From a checkpoint of a small audio captioner: encoder arch quartznet.
Rows from block 5 of the text decoder, named by matrix and row number. Rows with one number belong to one neuron. Each number is 128 + 24 x the weight over its row's rms, rounded and kept within 0 to 255. All counts start at 0. Numbers have three digits each. After the name is the row's rms in percent of the matrix's.
# fc1: MLP up (decoder.blocks.5.mlp.fc1.weight, 384x128), inputs 0-127
# fc2: MLP down (decoder.blocks.5.mlp.fc2.weight, 128x384, transposed), outputs 0-127
fc1.356 098:092129121073143117132091134152120169087126104091109129101149112119189135106114111131113118144129142131131161116093157113148163093115128118095147141098144125123145134093118162148190130173080155097135104108168113125108176095142132153133102158101123100115079118147156141162125141130179140094126141139145116134089105125144141108151112143122112124131108097114144106130137137102110166100161
fc1.357 085:126124099101137131084121121124112139114115122135107143142143163163147078149116145105186106122156121109122149112098106164144126134124153098123082128115173147086131150118165068140125163174102143108125103145132173167107130140139098138144096118131116140130141166168106126118112141123133116148124142171105108096157156139135128091169146160139130137155081099136131174120143068110112124124103
fc1.358 075:088129129129137135143121129143134107114108131187152088161123124102117124084102122108129139143155143163155135112109126115119152084087132133117113110163143110117125168184156136127147130154136180097086168134149170103105169096131122083106136181134138158092130095126150134134117102159082109139134171125131162075106063136144146144124134124105148130122141140114120164137134153126126136116137
fc1.359 094:167140117115134180160106105105116128129110135151167148171174149131083115105127147073150141123101141138145127160113172100170114103086095126135118136127128103143082133105123101125150154190145132132102119132098154082143121122097165112132092152124155154121155078152139099139134139091128120156139183104149131117119115109107117121111140109131164138100122156118141159127105115129089097132113
fc1.360 114:182123113114107157111111116096125125114158090106138117156162097106141113131136133114115143138130150133125087106167172145138138134130153167110086136162136100102130149123161154116137166133132138105150136126138102152115113121099131125100133140091105160148123135115121077133145157157113150176064087098136106140132141131128139119142140100176132114113081147142124137161204157076120127121100
fc1.361 117:148132119152135123135151114128095114124119147176152144093121113149175106139164126138096157157137160107103177136101115116150114122127126150160115121148137130113176137155150139080141165103105150140126101093136162111069147096106186145080167154098161149122080164118131120164098134107081140118149112148137113143128111121102089136109131161115142111152101132139108136099112114098101107132133
fc1.362 087:118133201100118160141114137130123108103157142109120142170128104111127144146141108149130101140137132142154082127136127085174098124125158109086126113130126179137083141123100096135114152110158122118134105115126108155124085122124150167095154127106098138110104118151125094129133125131103108124098096136138129185143123072159139147152091105156088132117165122150151142147138135194142176144133
fc1.363 076:117145160123156152120125104137114119134135105141105155120127169136138065147114111105173100111169162095079123096143168132139175181154134099110095130149132108108118112112132100166116092162160091149101147110082106136137101116130146129130125149128144139103108137154114159167121104123104139103122158134110084143073135100113120103125132162145113165117160151162176140127122148148113139148139
fc1.364 135:120103117183101141120112098101158154131163134167172110124119107091150115129149121127121107127104090132102166127119164132137118135146117113133108101165096075142165175147116077138093128084112116118137111145152121133088192131102125139114152123087141146124090084084141138123158165106105157122104146194118128124137110101139138117136146095116134154144132107128145131107130114124114167137128
fc1.365 106:165136094110130150152123084091100081086096144134115090135127142147082124141091169078148102130109122140147147147150098117151129150124087151110096140177127116134072097168174114147159158139139115114105085136143134120128113132097121105126135173117127123149156091138127139151149131113153170122107159100127167135105128116139129142143126125097146162119127128102146137136104112174105095129163
fc1.366 106:133152107149165160144128141135137114094147116134132119155141159146134181147139114132137124138161150129084169152138167113141149119132111110133102130091109160138134117122107150086167150122090125167135118174126077093160130169122155144077144107104120143123090106147094118168117117160132102130157126118149124084109095113101110167090127066102128166132105146111156099126123119089142121116131
fc1.367 096:176108179092119121113091135107122133113144143107116137125080155086109109144127148092145110124143167112111128091154149136169105151131116143107118098117167118152112135126126103152108164111121120150159116098171099132099143111164139115123140120091135086113095136132097157178161162139112184090098095116110078111138105111143145087132129094113123156110124116150123132129142158174111114144132
fc1.368 087:136127152155113118099152121144142149133107190116118086131137137134125127107119136120168125100132130100110136149149177134092133124113092143126106145154102131105102091158114122126137100089102115143080134134090110146087148131145108130135145150147121108122132132179107133155098144141169108131146103111181099176109092123145143150119172135116103137076169116166149175151091096164105117153137
fc1.369 070:104099093178129113128092117102143102155108152115148143116069176104166120154139159077178117072119108137092140123128121117138135158088130113179146118184124170104111112108186154104139126114130144115144124152152121131121098127158121111091113124127113148119144133121119139114121120132125116092099118161127122121112124124155128150084125113148155103164152107171152131126098152113151164115108
fc1.370 100:105159119087155150137099117143144174136137165155113148141156102134130150096136130156113195142152150160110124090148142082130172083130143124120136119138122134101099151126142122099129142138137131115130146127109123108139159165113170113087092116114176128110128107126123120139163138145157134166129104129142083110080079130133153104140140147122098140134104109106081165101160112161119093168100
fc1.371 088:082154158113149115128111125125109192127133124131130105166104068132122159110114181136121150125168095123139120115148093117103115104125155136091134130128137130100132158129157132103095175139094115089135116171120113157117122143121099124100160128141113119093166149131160155122103149101134113118101114130141137157110092121167094118123150136054166098107154157138116121120126170123175111139130
fc1.372 098:134143124110119147139136151118157147140128118100163114122143151148146109118096144088139116080180087128153154120106116108155134119121125142121147121164118093119084114143101116127138150134093165162095143129116156117174087131133157157113111122136089159130137170132151158155134172148141124109093139115116160102169098085127124124110122134103134159169123112074122111138180095139060118140124
fc1.373 101:150140143141134109141098160099103146114081136117153127169098161077099107144123137142126127106146150129151158129131131165104121147115081157085197088123120139109134133134111110121156090130097160113084105171147113101098113120190110151088136185120116153123105111146148115121118140138166129122112173146124119066103151124108124115127112119146142122141149133125161120114129126126133077143117
fc1.374 096:146111131186121157125139148137083097148146088141118137159111133155140141146104134111126125132140150129071125111147102134112143129098157162146072121139124169192116141130166110122166125119150148132135113097134071117125138146112134181133113081141124148143113138150162136124105122100151094148119123139144133108100122126184143120116130116145098123155103167134081178143087116139090095107125
fc1.375 078:131152090121155174119109077140071201091064115153090155143168121113151158127135133149141140135148152087165108104121106124121129157099182107131143140097138096119130101144141119154099138184158105116111136147123152111120130120114161134132119102097098096136134155154128109142141088117156154146112096120129093131121127096138129151138178135128098146144120123147126125116150097139125138130116
fc1.376 096:116119174125133151093163076156077174111102126142089104124159127139139141146098135131124159117114127090113142121136112082144123128123135135148157149126122113130097117160119101119094148136140104111064146111174124153119139114155106109137140130105122074087116115188142092106145114118111096149092121071128123116113153110126090177154145140147124096129127132143141125131122106091117087162127
fc1.377 083:137129124161124130121117125164110132166151181134144167098117112133107157107131126066154156076131162076084146111154132150135142101179149136147128138157138173130113132097147128136134112095150153118130095120121121093098118090101129163092103127123135154131132150165122113130102121126085120112092133158162165116102154135096109112128149139058144143137122083152111109111145141132119160133126
fc1.378 100:129103127121137100108094127122116117124124096142117104126138151152101142093129109155126140126105133105149133110154148103156144165143119134127129181123130127150170133117129192092088113122126132132118099119138112142123146099077132116117200113097170130128129149107133113132156111091157082110105113105152156160110120097154124125110129145127132102154189160101123108156133125080076126191098
fc1.379 088:124157118111141122111093106154096124144154180134097125101167104152107147109128145145114112125124160115092164153154121121181117148127147191098115141132117134131149085146141150157117097098160147145102115160087133142105135116130147092116124125131134130135128171083143100141122129148082146137114092161147103134127102114132154101121137104104140076100122131112112113133089153166104167061114
fc1.380 091:083156167133109170134139094146091119162136133143117134115158120094137148104121145110134122106116141150121149083149113099121094129102115124122130142172117106094157161139141113109139105133151131086087142089148137085166086115161058152112099128113113107141121192132114105123119131141135141175143099102108129134129144119112121158102173153127145120133122132108100094101095099152120125125179
fc2.356 105:113118124140123106127102151144166145173136148159155125135155115131109133144158133119147050122094140172118132109133091149124128181098106114120058142119124112183093106133177115130103133153147136165074100129129154106125071165113152125118163140147102178114136123131115139089138100115126125132137137103111138116142120125156121129118147128106129142120114161114130105139087085131143158146095
fc2.357 080:109125145124132120134117177132114155105085082123155120086141147122100147140123126154124101109112146118124130107158107114078107158113140068139087130102101135174120119113134149111106109106135175153120116105152092134161174099137144124197125154125148142155107129142142119142143128160091097134140118082127153127173132100135141153115164126154121170087144127080135099111142130131149086136106
fc2.358 063:123092152088154129128110123109128111140167116109137186175134117119132123090120170156102097099110069158090162097104146138146132123145139133155114130110147163151049095100138095124139146147132116129146141140111119133144174128152115154138097120087103126123128150149156131132117107103137140136145116147161128129139167110131131107136105083109152144146136190156127126083098129100097121134099
fc2.359 089:122133126076111126150138115065104104147146091137131149116102115113096151155131119124055166113114114151141116139137120096152136069109161120119141152175138116146184119084120100169094117138128139092148159113113125102143127114135088166111109144119152147102151141099151129148114138130159108128169150145164129121160140089152111122161140148110160088146139104107133108113094139141109142150135
fc2.360 113:079173127142140127125134116155130120127126127181104150107105147110113131116185144110120104142118129134099157134105094132128099208118109103110117087148169131098164125153130145145128138119140142165101111132105130118095119107159095151130078124125168166152122104159098120144125099111181115138138172114133160161160124115118103123123136160120097136095145106122100104085140116100168116136152
fc2.361 100:119136136120158111117075104081173147170112093118119125150182106122110120101136134106105142130136179164118113113147164108163154103122147138105152119127118135089125145098089150139144104110103127134092119145155122139195133136109118114123095129170136125137138087153127121183086117165099150153139157162144103168153158105107144117122142112105107104100116112082128100101143122148136131128140
fc2.362 082:163093181108139143133136093126170103115132145142101129163135129123149148137132151186130152142086139115126182154164133139134118140127120057106087127133075112135118102109128087100120102152118125111103097097116078127136133150118173130159136130136132168114129122106124115119112085144132147137125100117104135193136185143103151122107159104128137121151111143136160137103127132079136121127113
fc2.363 097:140140109139100130087135115116122156124113111159140111141123140110127135132108121174130113141152123089145172134160122104152090127172114137109093119141192043118120134109110123123129136135126125115108128127142145115117114125125131118164139174169102124113134137093132127151129128166116103157106137123063135079122164136131180137100120142116165098186136099093160126145093140106152173132142
fc2.364 122:089112140149149113139147132127065113125152161137171130118093080097116135119153105129136135106168118119088120149148138146167156138123105188177095126123157164085136145122138177114136099094151119143133143163125170140169124158130129128136100123118136128112122142150117103146103104123109114134162134141103091132158115131122090148128103074113082109134104144170140094159121101140144092110134
fc2.365 111:060142106129136152112167133128156139149133123141130128122093117148126111119108123126138107142061152137153139153161057176149118149132105148131086131155162127131147153104100111158131129157104136114078122154161100130106135104145147125111122167140137149121174139117119146100098076122109128091137157117170101141159116121140127136086155132124140149154137131074127176100113133111148104134145
fc2.366 101:135136111093136099103149159071141133130126159096128132102121075117101136128110123123159134100159172097114146110109153132113108134082129137119144107149136138125136112138126116121119106153106140130129085161140153146108113094105107148133148150126154099171126167096125130146165170106102142133120143097137159131134140099152154088132129157154121116159164131065113168121078076143194139119133
fc2.367 095:129180164116093095116151124142173149125124091095117116128142147163189160148114126113104127099157147148148142106120088130103089100133128107142132115120087123133120165152112134122140159143124112137086104132089140110098178135128133157108133134115121132097156119139123131130091137078104134100103111130165160184182144139122108158154123165134119093127130135163136130124116076147124122096087
fc2.368 105:123114140145133091162144109163163144165106132129095117167069127145144101103114143142164144132105131145131092206163134173121117155149105148147108149104149070117107107155130122095152100129140098167126071147107121123112109114157128102132133123159160105112121160109118132109094136134083142127102159149125155125125149111165138124158083123138127130124138097149114126110155125108166115091136
fc2.369 093:116138146121162153109168159140088140136131137132124142112176125148139096123122098168123121107159096085092096070108146115119109131116143123122115149125142110144127120106131094123117156121161127115123076140131113116107098106111134125124110104120166140198143134134127129139137126148134143205141095158165109169153126135132163128146137136110180163100090139128084134090145123137070103124137
fc2.370 120:133139132081120142117125133104081102119116142116146108138161119136109154159098189116106167140152076136130094099128147078138135073133160134124175128149117128122127144120140098128063157131113121097141166134101127143085123095159149125144125134120144189108103114097175123087115130135159149149151106173146129158143115122144135130125146118161134130152127144149100118117167117160122094107133
fc2.371 102:165094118103126142181138100135123112091114104132140123141123088112133102105134135133112136146130146159152142106114099112123137155093147138142139141147123086159150110154099144144163073113154133117146149153111094081132167157153138125117150183164135104096157074135106113102165133102114170121114159150129117118102139075167161129104110139157126147140087133094123133143089143104130146097148
fc2.372 094:101160164104153125107132092142134146205164154138123146118171126118109124138186199119091136131120167136107141163132135135138105113151113112138108144121167153116104128121125133124140111135137123113073153117119166139148128180092096106138134112115107097148095164127079117127100128091079127136144124134152137119101105132125141116140114147095103104122104122123136121158170130162137096090121
fc2.373 101:165120125096129155097150160144118138125156146114135114141105129137126118133105102151123114129142121165123108125116117125137141125076120142142067117150152112142139084117169134119142137098122131125131103134094120124162119123112164187134140125117157098142127151122113153158126134131069139120078068160138132121175082099143129103125151115117177099142081176073132174122127103149135149158154
fc2.374 081:110153127135183164141122155139123046147078117110090119125125099113132136129165140150102099126141129148116139111157202134125130148142136146124144120113101154092112129153121127104131091099105112118116143140153150165116085115122116087104109164166134111114132158094123098129152115114115142174124139111174108168121181117083159119154149146127099120118139132146137109115109092131112136116102
fc2.375 082:092128133121169151129130152101100145145131135160160127063160136127155110137157143124098125143069101131125084156127083118112123120123143133106122124132123133128145086167105114108153126143170092136108191115136090157145162113140164107147138135072151127123119114144116151113123151094127152103117162082140101069128124105122166150076143123134138118112168128096128141141106148124108140113111
fc2.376 118:117090138141131154148144107107161153095127138131167092070111110133139119137151132143095094146124115103120133144121109157131082145127118149089094127163115123116115139150109122157146158199143114149139134129160142167143138167126122122140135142099153085114170095096167125100114107148111118133132148064140138098076147162107104130090130129102155117154110145086145137128154167126126170123134
fc2.377 084:093169111176129122095130157154138110090105113119149139147147132146162122154097098107128100103114147095102111156112125077153115100138129114125114107189140100108129099104154093166148103142100149121145155171145111132131125139106159145137068135174186160122095154155097170139121115140075103171106125120105113123139114113147161129120132133127124103120107155137157131134128148139111130158140
fc2.378 092:126141094104077103134129110141146124108107128129134126126149111151143143141079046160122163106154116155123115133121176108136126140121111126110131114060160148134152161066155098134157140140115092149125176136114100121143129157146151153132153154138074136141126149118077165129120144113162139132133097163147155129070111111128124109123145154089127117138143135105132139107127095125128164123138
fc2.379 091:094082127132128172155123078125105138151138131139138173157119136115131117121140119147109144140127145110139047135115131096114148141166141080141111165110163134134124124096132144148193172179146118111117162132133130114132103127149127139137135110112151148102118139145110142145082113112144137129100160109124088112110168142119129137087122132175102169136114158076073117118126115108107117160137
fc2.380 099:123101112100130132160154148103161169101141101142113152138109104149159110147163107146072140137104121131127120125147078112106137139129121119124129131131128169145113091143131099113167132142119118128132164121109105130121106091152126157091154142147173112109166103129153176115059165106117139117112129122129162123149119132149145113110147092127124133148152149096082123105091163167162184112083